Rows from block 2 of the text encoder, named by matrix and row number. Rows with one number belong to one attention dimension. Each number is 500 + 25 x the weight over its row's rms, rounded and kept within 0 to 999. All counts start at 0. Numbers have three digits each. After the name is the row's rms in percent of the matrix's.
# v: attention value (text_encoder.blocks.2.attn.v.weight, 192x192), inputs 0-63
# proj: attention output (text_encoder.blocks.2.attn.proj.weight, 192x192, transposed), outputs 0-63
v.75 093:502482500464496487470477486448511490524481513509523523518457489496449547489547462489485460522497501483511497505513501512496482484538433497527433496525508507518519469466470477503496508501492494
v.76 109:486489514480512494527509507472529479561536471542440467510510492505514495485523479452531531498525497524449537473504467505466492520513484511439537482478520510464450549555448514490480540481506487
v.77 087:469467516459485499479495492480529497499494515430517489476530500525477478495529569539566477548484499493530543483481493515470509529511475510487461480532477469506539477472492450571504485470533460
v.78 102:513519471506496477454487556486473488498501510504511496535490541517521529468511567522509498508500506489499502508498508523509490465481501502529435524540483527522466448491528542518513482521488493
v.79 099:498499543506547485535515442508502486516458532479472513502472486518499462523508488496536483493526497506510529460489495523476488487519467486539481486513493442494556496526501505489508492546516494
v.80 101:496505518518459519498488546497493526513525498530489482471457494485547535532503504553448479488491507493508501499536529452493509549541501479476524507494493535490431508534498500525500456576484505
v.81 102:489514486497470460461521451481518499512491463524505489508517505504514473493521517498503480504506511500481479489534534507467540521504519472464487480486469482519522508479500507489478448501493534
v.82 095:500497534519498508506514512464504502482473476507472529507448482525469483541477506515500472508478501500472495466513513495520538557536474487486462501493497513487493475545506498478494551481505518
v.83 087:478557494520522487483516481479500491484476466541500515512506474529478471522526495512489487476490489520509513497547506524486520558513484484477484468492491484504473497473492492497479514476492519
v.84 109:507507483513518475512518471519503458495520484501488503516497491530542510445517498484520531488533477525475514475505524537450478499494478504506528491511514485514533506538480508498522528525512478
v.85 087:492542486500464564503486525520543502479504464535489503475497500511535486479527514495520524502498492499523487513536456475504490491499515523506573468503482544464441518470501496475524523532463486
v.86 084:520466498502558510519486481497483488508471456448486498513493503526447444520501515486548578490531502515483495462497473505525474506514527540564478502474483490481498523518480481480505527514487490
v.87 094:503452502524532462518527475534491507496508506492471471507564485521519510478473519501540482555483491500469508504516549512479496534534512488544448500505513441516557501514450494455485544512514502
v.88 095:487477513518534413463550491481487486519503456484501495514491472512494471472523482492496508526511484493450481451492557532495510521486514482492470462494498467503489494497462497497505564511495514
v.89 088:519473518507514508549503478508474517489447556527510509514497477498414459528496536488485490509450470495495474450521503514491487507500491525533476493535476488494506518444518460510478518567513512
v.90 094:497529505511521496521519516486536494469484540470517473491491523491495496482518504490543536490526502485485479500483499524513468482437495548510496501495502499502471484487503558528504531522487483
v.91 097:458543480496533469498504497494532502520498503461528500478508527515436478490520452480524522491514519504506487526514477467515467530472483492532454501473522518488482486488511517494494532438506529
v.92 087:489553494504500463456514473477505490530500498594528480522516502503502452497527468487473499516551479490536541497521503517495495487480519473489520472522494502482463525466498481507498493511485500
v.93 081:509485501486472521491495503492510487508482451527472525492499508515468506493513534498462504486492523528442459485500491563482517536509473508469508483461469485505489514499495480495489507501496517
v.94 092:512506496474482501507502517522530555502523525563495526519498546493531486544499483467518407506503526486513515530515493513486498455475503493528505492526472510498501499464495520507526506493498470
v.95 103:490485503490511479455509503511503523483548445535507479479494500533544523503506433527494498506508503472480508497481535439516510518542530473461500499455514484493447503497483506494505509546488468
v.96 101:488541504517504491457503497514542522486486480515537478456492518491516498487517518488504530500508499498479520493462514480511534519503546503502567500497510495515476488496511514531496443511501481
v.97 098:480500510486514496515492464494524538516487481480548500529514488496473512489509542496523438515506488495521551527473532529499476485526495472480473511463531509483529467553519505513488470533493494
v.98 099:531487505493521524545508487538508549502499506516532469507517501483442530477493535498474511540456501508486506503523480485512504525565499510495505479491527434506511522503480470480511506503478472
v.99 098:488505481507499460503516469512487474446497543461478477484512499497486502533442536492487525494526490523528465549449548522465505548491542523541490524507523513523484469518490522500485512493482510
v.100 107:476510474469516520484511492513509521500505480514506491477515540498482503445486550522514525516489491479497490519453497484496484503491519530506459506510513448555508478483503497524513521498493484
v.101 115:510536494496538498539518471511521509490473473500519509469551493485460479501532494524519472542527497482490500482517483533530523534506501508462528526500503484517530475506487501472497525437492496
v.102 095:479540473507553469508502509484498491489510542514528438515508497518476523451507551482492533501548458503477505495499452475507461474529532519497495510513517484538475477480489512528502504500476538
v.103 087:499469487534482474537510529525454465512536520495515449453499487533469525550460510510470525476499518497487507512520506518521523487536479489517466492512487523501506495535462516480501473467480536
v.104 098:511453497515483479481516530458502549521483481520506488491474510528527505542511479460479477486445502463491496545526529495504544462505473482500504442480500526475460498506509486471488502551528488
v.105 093:491497496499542547519462495494500473503498569528513504488539492531485459484506529498479516497501503485515510465468483486531461442495526528447479492537508522520472507449474495542497458504474513
v.106 090:466519496478552491474509506490503471458478475486503487465494496498487527511476540546518519486479488528482497493451496499469483497485532509483521524547489465528486515503487535542496483553504520
v.107 094:517485484507488520466488519525487467525480423547539479468456517486517490481497505486449540494478516503447517450514494487519565508519476497494510503521494441497453536470506519510485498517474511
v.108 106:522505491532485496517516470532518452477530488508505468480511483527492446484448552481470501511537491502468486489502477490488487565524527509460496507530505470546523490495500484471483511463468532
v.109 096:526491541523490516477491494520504469504474497471486502503509490509515497536506539511482470493489493484487504445512503467490493542539510489513485497522501497506525500490499498444488533490494515
v.110 090:517509512512501446444480507472486492528536489501473514541457493483517474507468520517525482487469486491497506520498517469481475468479473518480438462498484547469524486484528479503485524561517486
v.111 094:487545515519543461527556457462455490536534501451469473525500502494511490488519539493504501504484485507475530491487500524470480465510485494487474461523487495494491522513509540519487504544501506
v.112 092:513519507501480577529511510497569496514463516541461482532484509464536505468519429499545493505456528487493509464512507521493484505487496480499481492535497493490477538504511489475505491494472486
v.113 115:483508495477465616484499486487509474549549510514519520521489494465533546489446490492487490501476490494483494518527544467475514499519507486499519514539485503511498488480492496527507514565517484
v.114 107:492459497520509491517477426496527476473503499496506523502499495500494494498488476473493510521558519502471504494489500463487519502495511529470525535522485532489459530451514499543518501476489524
v.115 117:533521495489527432499506516507530526477478499448504478473493529532476515533477525506535523523519510493479518498538490470497484522501529494443515504505515554532517500528514498518508472508483488
v.116 104:498524465514537437514483504494536507518487469493495468471515536536523474542469545502530472486509518531498520562504513544503466488470481504523478474522498543512451494505527522522502485487474497
v.117 113:464528498512448502522488453513536519511464497535526506528502481472535514443512455516516471497497507461486476468529512503491534490511485475524521500476480510446499514494518517498504483482471500
v.118 090:520484490542498450477517568510488488447497480474471489488518512557449475529524516498507509475518473531522503494529497520508478490490499492498498507519502516512521494498452528489535522520492504
v.119 088:519482516492508499488494524458479515518516520552498508482487504481471482482536527460482546489518493525467511456487490506523474480486508511506486502479520460464485485518502502522501461498515532
v.120 098:511498490523507577445502460501523472498466521486480483474466497499486480464556520504532482495492533493493487464482458531468491499457518476548496458520497449494503501521527493514500456507495508
v.121 103:494487482478511517492513465501518473459486505510483523505477544507531508593491507509507520524550502505502569528469552490471473492523487545474484502493497483497481531472518520489503518503486505
v.122 086:461462492484495475488509547486508510515503525480480531543477479458487508487492479501468494460512489521474452468488491530547474464554507490538476482450470509503565501540486505479511512479510532
v.123 203:504527501509497376494502538510507520481443509482510491439498505543488474511544495499502513477472521508508491457496442501523483517483515489483522491484494538511497496506501500526506473493495496
v.124 126:531494449529538436507491511513481499501450482500493477450522541563468443529501493498544539515536514503526499515517482509490493514486482510491515495514489509509468518490499498500492501459458509
v.125 116:474526477504464460515515516516495552513494462442528463455501513550514541474552573499477512511491518505481531530513479488510519532498519507489491518493507545503468484536508509498502471518468492
v.126 095:538501530493507566526491470492495499512518487443493525526537470461481513457426512505534480527440471467529501539509503483495501498482496474508509487539490508496530489531507460502493512464505479
v.127 104:489496467499540445471482505489475433502465463479492500471468519517482487577550531486518543530549494525498519509517503468503487516430516530475492507493513526489468492519533525509508505484458499
v.128 107:523485483498513482494530505499521531449496522507498504516548493556498517471426486533520504501519479496505499517471511546488507523519528503540525482515487485563489467518473511488510505486499511
v.129 090:455518499483487475491515508498508464501536484456459469521498465461489532520507510529492491463491514528513507581488521484531491528490472509555521500449496501448466536484479514503506503514476508
v.130 108:521480472498497513506509524432515490564538506491507533518508518494486507475451552489494518539529499497521494497484507485532473441494507522498466471504508449525491520496498501492512500491492477
v.131 100:504491512487489483473458525508505472484487495482559491534481518526481534539495437501478503536470522496493495461505532512519522457463509490518504533514493474495534500495507477529508473510520514
v.132 102:511477480489482512503486499503481490516518454463504511487506512498522518496456557484481471511515545511485479512464529497540471535503498503501451535462495443502475509523550532523492465511490495
v.133 099:504447478504485507491521477545482508499469503469498487505492473524493482506500542508508538546518475496485484506480500502514511453506494473525508500480493467510527521569472484483487518547497511
v.134 094:508519499512477521490469551489505458532519504516513468509490504520472507469497500493483512505536486498490499472515544530493487429491508516538493507508470493512490499497482456520493550472495519
v.135 103:525499487488471482496527560508499559475492527553469512499496516497518528460495441531470543494498462471512505497492448525525491530494545482455553498524496526555529481516476492485507485523518498
v.136 100:468500509469488485508520564488503510517517500489498506436447528495545530496529448510482487467469519505476505488458469504502514457449515483548516484482518516511483502481510512558499505522541506
v.137 093:536524503507527501503489488536509472537515502474480544486526512482520488503525512475514495499464520497500540516522535467472517456471466513488574524540519504455463513480476503507511485478452457
v.138 091:503504502496500488440501448510470519445486481472478525510505507555536509540527470514488468507494499496485504520515514502491505499461507486452555541523509498478503508519516501507488529484511485
v.139 105:517427519555519514459483474506505511495500502532473511539527516525484502475500533496512490571495486526488493492486492471468494520515508484474512486524524502532540499514496473477505488453509510
v.140 094:472470494535469442490486549524469524490519471521477479556465494530520515499540448515489471514494486511479522553490502478507447530511496497535502513523498507497502523506513489530518520441505526
v.141 104:496486522475516542552496505485486505522478454490532521470464493469503511493518515508485510528505476486515484485499482468530463489504495503452476522448506459472530545503531502522496468525501498
v.142 096:511496495523507468445529518493442494495442506544507489487534505527498532477519517502489537517544488519484446515501508494489467533500526480536487508491516493500469532463506492513494476468493500
v.143 100:500498495452498502511506480509510515469508494505503492508503506482499520500417514511506451481540480481492445518485520498460487538501503508508484493448496453531525489483514505511479472530495516
v.144 102:463458512501519545481493521486515460499511502520472482522511496495499498508523477508488522455484525512484504465508457490449478506491442511524509492512487488485509541464493494533494455514541530
v.145 095:490475525496575467474517468519507484493505516489508539505523490503509509511442469506538468482491502539543537506517495479451440505485488484497525482527506468503508505493502497541481458494520472
v.146 103:481474514473503508459486464498550507529534476439510523487507538464524475511484467501510474549484524478497539472480513467509523497515411502526468473457514466460509541476476523499521481478503499
v.147 088:520494491491525515494505495473512552483476478477501510509507498499507536422481554514476498496533494470501441524474515455483498434550530515474525534479493527482477510581489504516500512511459470
v.148 099:483497479510461531474516573512503462556525476490505498500475520478492529445502527520504533498531505482479457519508468510519499535521506479502529486479467514501540533496509504472505515531504554
v.149 093:532498468543486489475493556520469480528502493520504482514491488517497518471535538510457507491481510492470426506487468539526517520496512488538480478507478491520510513493492531431511568507488515
v.150 103:489488500498540531495519494510549542473460455437516514487493546493512547475467532516519526539495465485521513538509536464510467483490514516468520490470508499491497518539491520502502500464478470
v.151 104:481524485496452524470482470455543500504503467468488518497503518499535503494500484500517489531502506495504525495479505482512483542487452543450507480480490488484489536477513474474503501483504485
v.152 087:474534510470560498502540428496499489467506526475515492485481532507559491517474463486527459480525496475502525511513516476484518538541471499465511470508477525500452520519563547522495488543500477
v.153 096:506520497492474501495494575504507506494493498518508528467485518471516504491490473485460504501514503506486514488510465498525483506446495524475490509532497496508561486477488526466491564467493495
v.154 095:469521515476489498515549423500519513486482525459475462482485495503551546475517524511522510521538510497525498484519483547497517503532473478445502487492485536511485540504527499515492478529498478
v.155 083:464510518511452457494485456498528497504466490452485502533502450507526452573516508486488487496500486499484528490513509497479495481464475497522502510504520503491506490489495519493509501496500472
v.156 089:443512491479462510413490471484515510496505468444502505527508506530534510517499494487494481502477485494502516481519513464506532554508453480532518476442502458510483558506511512462503494493497491
v.157 090:520504503482466555486484478533488501499488503500528506485452528477517499506484495511523531548456519496546522487528530482479513491527555478492580516529525507486479501478482460550495438493524517
v.158 102:483493538490526490490499518481494483504502499526521454492510493495476469501537504511491585488547502498498486481474508516509461489487548505506466525504500532486528500520459504513489485488481518
v.159 086:518493506490542528505504484498530494486461484509486495486486499490487474507470481531497513538557478483518500481480517486500474474516504501505486471491525533495525481506494518484504560532520479
v.160 089:500510491536538502567523548498495493538511551506478515467540506506514542514491517523506505468509480488474454511529486453447521495531509453518517457529481524527494481529509493515502502492512484
v.161 084:486478505510490507482495485509507505491477601499503502504508470509477472503496490526514502520502485513503496464501510442498516555501549512521554484521486508533513494482493476489524480551501494
v.162 085:495462496505461473476500540484514534491525468480492504503489487482531523490465512527484507491430486509481500504473545485555544498515491494557453540464533511529526490495483496455525516525482497
v.163 083:479476524516530513510472518516558503482483491515484495485488493553477431521495499501515498515481482511521497501516493496508496518491506515492502478509486497502484462494531494483474545461481491
v.164 094:454531498506517461516529509483523506465491519512488472528521466497532446493588483493537485490487512536482513462544489527466522518523520505458539490480466518450469481490513506490492501495491528
v.165 096:513441497474466538523531491523469518510511468493476472500512498531461525480469519481470536543526497494502489510488526505546532547484491513490465539462476437514514542499501442473501540527492493
v.166 091:494509487518443465512546489473540545527484460509493482482506487484541538480497500494524510484498516491489501502516545508512501493528493517499486505524509486474453519521510502479503506536498466
v.167 082:481485475507495488509495497480496490540514514504504534517485528495480491479480463487490511514521511512503508504487489518482488461509518493490510437540503526497466512499503508509478477537534514
v.168 095:510491474492516445515497509516533498497499469536494485517522463518551504514472476470537456478514513468470516431509571518458516423511498485514496476468494494482502496526497496485497500510501467
v.169 097:491468537510468521537499455481523492492533484466478502515520505505447517501540540533493516492538482503465484479490485513487539496525459514512474488439487495498548520510483495473482489509498502
v.170 089:466519509506482494501471541506532506454469480527499508512453480501542499469471469496515502498426500501487545500516452477527469485509486535525500573487498515503523506484495541496508491495460519
v.171 091:468533466523526491488502484496486508509508480548469530472473518529557506507549442499543530512516527523500541464475483478508493552489513548450460501506495509469458513467532518502497453482488513
v.172 091:526485512493523470492484584519499483476466540528513507498489476457459467529420496476474493496522495484521491518495506480524454488496598457520530479524515520534518467577483497532497486501494489
proj.75 074:499506492511532495436494506536509458467479499485483526450518482517511512496517490535542524513551498529519496499481526465486479495488480483528471476496511477474507526505498498462522565429492450
proj.76 070:521497518520467495552540497534495522527508499520557498511463503492469473518481486541556499482496506438481449510510505510547519465484485484508490470498518491456499491531525506514474476466539467
proj.77 075:471488491509502479505505516500495473496497500488509505479535490523512532507570483535461521458529518537504510491495465521460463490497496521475494493481495499513505525502524508496516505483483503
proj.78 070:509519483510520496491486480559519466507471477496505490431490514503530502500520484513506500516534509487497498526494497479480511498510490506516552453492501515491515552502494534499560502469467479
proj.79 083:523495497496494487441467528480447518490530410516541526496510474522484508482502501548440501473505489516546497501509457536466467468498543484504498523509495480529488481489493498482518504498498529
proj.80 095:467508510486474490471475505515509466514494494467463499486502529456500497524499532501534493529536504461532451474499525483508526502512491492459511519506508448458500519488495504485528461536506503
proj.81 075:485516492513478509506479493470510508494524491533536485492531491489481476465517489570493521454508507483516524494508502479544540553457521470469489486506500503464516514493521524515519505469530466
proj.82 105:482531448476516491476488490536553503492482475471468488460525523461531504485493528476538478500521522482510509490493481524463484555538469515484498535503488450481505517525510488473542494428475475
proj.83 078:529464460510476521536500498483445551499523460504535480502544502521512508455500456490469496554522485525484545495482486544546501478518524520491494533492508508528493511555501514446558514474533474
proj.84 094:542482483471594488519576481513480516497484533548486509492530476493450474471523476509490465541506486485500528501507486469548470480521492517507502482510497516495487487489505512509527513531494473
proj.85 067:501497476495443485518514528483486514520524522482496555532469510492498478515494514490545532464494512486498509470477560528495495506502508472534482508503484522510484507502478503500494477545512549
proj.86 087:507474508481459498497515512516440529494527516499484491511443512533551539460484490527417493492527519483503456519530486529497493487475498516562507532498491494507479505524512503520499488471496556
proj.87 092:474515496459637526504526476516511472507500514535497482492500459499475487494514483503545483467496488506513546515495502559509485552458456484527481470495477519538510486498500515517444530484523486
proj.88 093:516507497426549500524496478513510492461485517505456505454492479486524486470480494506542476526507488492530528516540435490503524526476476511466507518484475494506526491477516478542518504481514479
proj.89 082:526491512485510480510469474495524523491519453501514508486475502517519482470492527500507507503467497536436559488493505497489539545501490514460514493531539493493469493496507473496507503425497497
proj.90 093:483532472533423492447500506504509467478494514490455500496477516488550536492478486493448518501496508517548479491534483497468528542503499484528501504471471511513531508466507478517502491540509495
proj.91 108:503492497518414516481473490480483477489496528488475501477482516476544523486491470498469510489506515466500463523512495499483526506441522509554512517459470511524553514506508499526497496485516505
proj.92 082:515470493537437480493454493460484496496516462524524531507516487483464465484503474515463513509497523519447518521500494486513544469461557492496520523512513516495497505522512506505503517545508485
proj.93 076:509518517514384507498538492494498534520498450497501506533462478544486533495513515521496485479513475524542558491507490538494521455532499532458493509498515515492505509505475497484478489497490527
proj.94 079:447504477514440528516466504491455476526485460501525478498526491510531516496513476466439504506517471485484471489478545488518556507511503478564507519470474498517464474562518521489522497552524505
proj.95 091:458521493456517527470516507525501432502490556486486482490506519480540469483456481498512477515540502477525469517508479510494478523462471479565520534471466470488516490522518483526538485530516532
proj.96 090:516498517508463478545484518526493517490471506483475535495494495508520495464446511492504438482500495501527475468530516517500539558496444457521504509482516530505548503522504498474503510427495518
proj.97 085:549530466536538472456489496499471480513472544485488472419520525496524489528533506492456485492541514518473497482524498474471492558471535467515500517518469492518570533501496538504555502473465511
proj.98 086:469533489437550495507501509476485494518467545477518448507477498497504494501526513518491491445481468504509549513493469470471471453488550546441511494520465544505509501497513501472527482519470565
proj.99 075:503493479529502519492522482533519473520499479524455565531496492486494487476491497495514502561495477491500457495514504528484483494492512505525504503481510489473505496527499490480484529513515478
proj.100 092:502516486501460502538534525521492493516483555480535473511511460528510556487513510518464493459474509479514503485529493472518536566508486481487532497495480513503476485499500461484460536500504558
proj.101 091:549527513513476487457510534513490506482482483498468521508531480479499498508507498485462473395501482477481517457506506496498504575491501490539496469518482530517503516496492508495513519513508548
proj.102 085:514532493483531500548523498500495478522520462499471512485489533482552503487441509587495507475508532529493474504495507504475502540498465518558488489468493514498498496530525534513505450496465517
proj.103 093:521487521539509513495475471466507475471511500509449530491502518450496482517482515501524512550529504495524472523487514482463454441536512564534481492505522485434513497528507522506529495479517434
proj.104 086:494476519510485476506475520501530463505506586501508484496470498487488475531518495444514544520506510524487484503472541492492479455469503489497489481492499474484536510499480509493529530501473477
proj.105 091:492575461498456492421498506523514462531553523505499495475515534520550500503515512505567503480488519496514535505515476470475495512466503529540507512530460467481474488498509519551489483526475500
proj.106 086:465516465511456515485470510492462485503524495487492537491516480521518535466491507593470474473467501503550520512535467461496536550473489509579487517493506507518480503527500501459511481515466600
proj.107 084:483473489476474491560485513510464501510554446476480526542478490491527559498469513490469513494520522534548514517522493518535480501463465536558495507484477510468463474513535476507488470507487546
proj.108 094:530472543546530488436491482479469481479532455512430567538485493475517547495484528495492546522503499519524490488499510461533453517497508543510466467485543516471477491506534460480489492543521501
proj.109 079:474514536425510516505515522446472507472514464485481550554494490471468516501511487513505464489485507519528496516494523503545466511485496501511477487480500530513489480535518501480556457502528533
proj.110 079:495477511504519496487510493503495493484511572511522496483496497528456550503517498492467532527474538500498497500481510440520501514522514456503505497499521475485470498486474459490467504445510501
proj.111 076:510510485496501506492490493508513477525541577515511513475494542505509512512519510573473516486493523467514478497482488441517506533502523488506527510480500492501502484502514514531511462403470508
proj.112 127:499536506464504478472519524522536461460493462492490499477495485525511502538489514536493512484533480511535535520510468519451515492528531512506513540477479503490498526489490500528507495514494501
proj.113 140:464503516517526463511475496511506483457474499489496527513511490556497486544500480496507527509516469498516516481485468468487493544495551524514523506497510487525492506534502511524523484427494497
proj.114 132:528536483549519496448538511490493512504562502504557489481498522547510485520488503526483475484488480532542527559497510478527490525492537482522533497563495468536466475531526521479515503537534483
proj.115 149:537471467507532584547496501510508536515507470523496534522532498463485478466517514483491462518512495477483504485506531530497539513505488507478494478536498495475507481447498461497497497473506483
proj.116 114:473523479512435513537421480518515470502501547506523460470462480488479501463497518565480514480504478464501502514538487471488473509516507451475520505505486486472539501475529474541496498569527495
proj.117 139:462465489487534457528514509503484499491484513477484525515506501511525518500482527517507516508526531530470523491481517513448530574487430495475495497489549515513499548478464494492513504482478553
proj.118 116:475500515477516575468505498508551494505530486517486493478487506480500462505493487458557495480503475485497474537505477464516481444532517525527500504483443492490534452501527536502507460522481475
proj.119 126:480497488490504450522531500512520507496497517483523500467537499453507517516495497564500498485481526509496509480518533544491516560458491479457486492478506506509527500488464476498529506510475478
proj.120 138:474505478471472484547506505518508509512518557506497523498477503515518530498464507513473500514512494495509478531513487494499512489530509490552504538474499489480510463487502491504510538489540489
proj.121 188:554506525489523481502535505487503504481485450508454519515510486492446474497510508475516501490501486475505472472498490479513494470490541490480479490489502507489508498535502496500490475463497456
proj.122 104:494489508505506478487503495497535495485512503502473478466505525495506500494536538580488491466492495508513535464468510515473540562459513515470488472500532505510569517474500514455544501537500488
proj.123 334:497483467503516572492500454475487507541515515516500488503473508453521527459500535515505472511492529514483517519516549521473507510513464491488500494544517494473518488452507465480480528534511503
proj.124 193:483516495502482559509547506506482484518551441515495455483483470485508514475515506514498482486488472511495505537552518437474518457531540497481512508538467477457498482486525499468501520525502489
proj.125 145:523491441502548581489496512506508506554533469495513488512529502455508503476501494456463488541521464514477500506506542513487490493515507488457511472516477482491530498453523500505470518508543497
proj.126 154:485518458510508458472494515511502506471469581510506482502507505539487515497527487513491511533533490527529531470458489481479465495501529510562517489497535518549490518503478500510534499472509506
proj.127 142:549524523520495554508528495492506510495530485524503494490493518481492478477483507483515494476497493488510442532519515493518491526520513501499500506537468445493501492493500508474449496495506480
proj.128 084:496506500487524506507512503492536508505453509509526478479509505502498503491522468521545464532492505496469531495494446535496505508486464527521510517519501516538505518495550494481487488501536558
proj.129 083:535470516505456539423466534499490497501503462510500538521529494532502493478485495570499496503505460523451530504525502510495459535499485482558508490509477510542501509517483483477543521477548536
proj.130 084:469530492506485495465521509486470451492489466480504494532438477483467505535537482461527540502486506544545493529525507490509519459492532496470519520470534500484536512530518508516474485532495503
proj.131 092:500499502526473508483483493489528528459505527480529513515462485460489494516485534449528516507478483544539441500516496423520532496504541518423506521520538478498490479522501454479490520508485521
proj.132 091:482506512535507513494559500448463478457504507489509478544521462501498511512485493513469540458458439508532460501517527486528520543493516504475521522495449489511472506550469470465514521542542504
proj.133 074:527462517516550493585469494480517526482470505490517523517484476476504517486496499459503502471486501528484534531514482532515510483509455461482539527502527499503508481467476483550556510520498485
proj.134 081:466499494528582488546536511477542475485457562505488507498488482470516502518523523439489507492500541563544465481521474520493489525516480532476469469472464487456518518487504491510504515526487525
proj.135 073:488510496434409514475505521500554482554521444517499525492503528489506531506549505511491454490454544475507529533495500562468471470507443483552532493475525525488502484508556518539495478526506471
proj.136 079:484543468510499488540508510472524502474536531523521510526510517490507462496495511488433472477486507516541510469456502527485464502472549538496496457505416483496506518516526488485471454531517494
proj.137 069:531494496501500511608495481489501509528500510498526504456502504512473513496506496518510490486521504513485511474492502513521449512508476502462483530498454499492518499492487491499491546579481478
proj.138 078:542443533500500507510498487499441512533499484509512509481500470507493491488461513460512486497500459520492501488514523473556482481516500449480542521497511498500465482516491484506525496491517514
proj.139 083:524499496481530479515544488513445487541495443494504513521472507487521530512519478420553489533509521479520491524497468513512547462458451479527455507497515520482487506501514525491511533479462498
proj.140 076:568475524492509499414499489487457489518512493511492533530492493497506526508456504520497535508502473534508523506480492491520461491515477478560495496476481543474488528507502490533523524463492475
proj.141 078:476501497518492499450491508487515493459557450503449530518462511480502503504522502520463534497488487479524512499520512476526514515498498515483521503504512511482478476505472479503515500490506437
proj.142 080:541479500540594464511512508490460489498493529481472537485504480492514488498476501460469505504539493548532491501498481498499510525465496512496475520458529501500516533496479515519493509489464495
proj.143 096:501495482515490530452518511477517501471500422518480526538521469508513489491506488532480498520527489511505558500501480557500502558498505524568494511517425494513515490497480489471553522439557484
proj.144 090:501509486474474503550528535473509490527514555504490455509491519488479525513491517483471503477491521510457499510517505483533508594490489524487536489506489520500461482500484497489432516465506491
proj.145 074:470515467468453484534474500518494484528503451497536477496448494462473479523469503505486503521494522513481476497513513498563538497478488493528489504511525493483486486514503537488576506426485530
proj.146 066:516569467522508455540503466509551491477538508510510495460509532505508497491490523476466486494506521477512504500510551506493524491516526487562495485519525507480502515482517509523507516482499517
proj.147 079:511531523466525507508535491502536520484472535499500493481521512492484474505481477509472456491459487516467503504504476518535482526507528510438460494502496471534524525467484518512462485478504517
proj.148 081:494518458475543469525488511511512519491505520509498506477475485495480542477508502485531526485483478507501482495509463440508448568436499506509482505508508510508502510472519483515504529481495481
proj.149 084:504493533493543501480501517495486518466522484517503520497493494506494492497535492528520512511470440502510475497492487483471466501533527487446508503504487510506514509481514473502457470558526493
proj.150 065:503535495527480471539505495529486521509525501485511474466532522509524452555530472502499490502488529439518548508489479531518538479476475482513495512511476476507477523484505513490564505448443509
proj.151 080:498501452467464502507448495511487492486514497505515487489485531510483504500497487496456498497520537518516538493490529464522526510472496470546534487510485473520491503471494509503537498422498521
proj.152 076:493446502517503523482540513520490490516511443497507487519521490530492516511456517517507505516530525488521546506481517499538543495486496488427491534456519524484515470536514492463472513499513507
proj.153 076:484521495479488495483538513536487489497508528509502485500500556506529531493559481472470504520519500524511543512495482478458449468525490500464492495489457525463482508488502512508510469541490476
proj.154 074:530482497477528506489517493463524497495530440512487482475522502486504519522477537486479515507546497516496550522504505483531532514489487510492494524478479507483490508503509494450541496542520546
proj.155 079:535538510522470500435496497517488499517535489500528506497496556486521445510502512510480501486495524497483526488495501551488498462501485459487531476515466486484500514518497536513510472467489537
proj.156 079:516535488484489480503463508531499503525568525520515504495509523479494467512497504534490503490507537481442529491505501474524522489494486466548547469522480486453458514488495497514503495469466524
proj.157 075:470491514460458501513427500502521498525534527466487520550494471503515510497471519559495495501509530509471527512525500504502485528534452516505509494515567494548500472479506497472490529487498538
proj.158 092:512504471518531478530574495504513532513459558495462469455509462480507501480476522463527477487480503496463457513521498506483503552505492511582489477509536523480493515498480517516522517498493473
proj.159 076:497512515497528487545532523499480499496490463505511509502530529539523531455512478488488495487484504514537525507514492496458525555489493495479522526496508483501497518473499498519478485537529482
proj.160 073:507497503490515477462587483513498518485472486493533483487503526499462497522514512451487487466487528521538509485483495560489461542454485506452477486510494488478531506508533502478495487481526550
proj.161 082:533479528492536498498422469511496512495491517482510491505459520482459492528498516496541501519456536480490530486504477496475492510511461490429484502521533488489522488484485512499510481505497455
proj.162 099:510523512419492506518528498520514476488509515511525516504468535441493546478504492502433492525491485499490501501495474487502470478492495515426499490457509494487529487497544498513519484460494516
proj.163 085:531522473477498494546560522494503493519490494491503491497485485506521512487526487466480532515528514482508507496500511507492498510515560460533489475501489515488524522498463456484479486504508553
proj.164 087:479469493542551496536536491508530489493466546488455518467541514478509504510503499534528513530478551494500529520476501534491493552504493520467518484522474509492512523457482527495541499574509428
proj.165 090:536503514452467485511495498522503498501536515517492497540455507484487540504502493493530498482483494485502517517534488462490515513528506503534494500505510497491512469507505475472487529501509448
proj.166 088:477512510472487515484441509535518476521515468494503508508488531448516507469488510526464494539501483500475480480511445503483496560466449448519493501482518499511556521459544541514526508489496501
proj.167 082:513494537478512460472456488505495510507539506494516477527494499528474457506498513544541487523491468503480536459518516489501496487476495454474458474533577493466519486493471511548528505476537477
proj.168 078:492508527480539542433501514505481489526514479519555482501516500495506529511544494548454510483452485479510514520506502513506472494472481489502466429475518469467501509516526519493529517536514558
proj.169 094:530486542507503523463528508497497523499521465521490512491510461539485489470479499535540487496474482478545485482490456491458505519512510465488512528509542514508538495497491465466412514509490495
proj.170 090:466521487477419528517526495469538473477485513485424491512502489448555515495492520481437524507501516501517444493481516507532514491472511519557514474471515480519490491507535477483507520496515499
proj.171 084:509444510521542539459509508495491493497480498517481503457537470532498500527470499543531483503488518526494497518488482509483509461507486498527519519496515493497488513529476469482524546529540501
proj.172 099:491502483554498485497442476479496482479512450480478527494490523438524522532549512471479514523514525502495477499477490476507499476472489512532459475504500488511494482520521517510534496488485526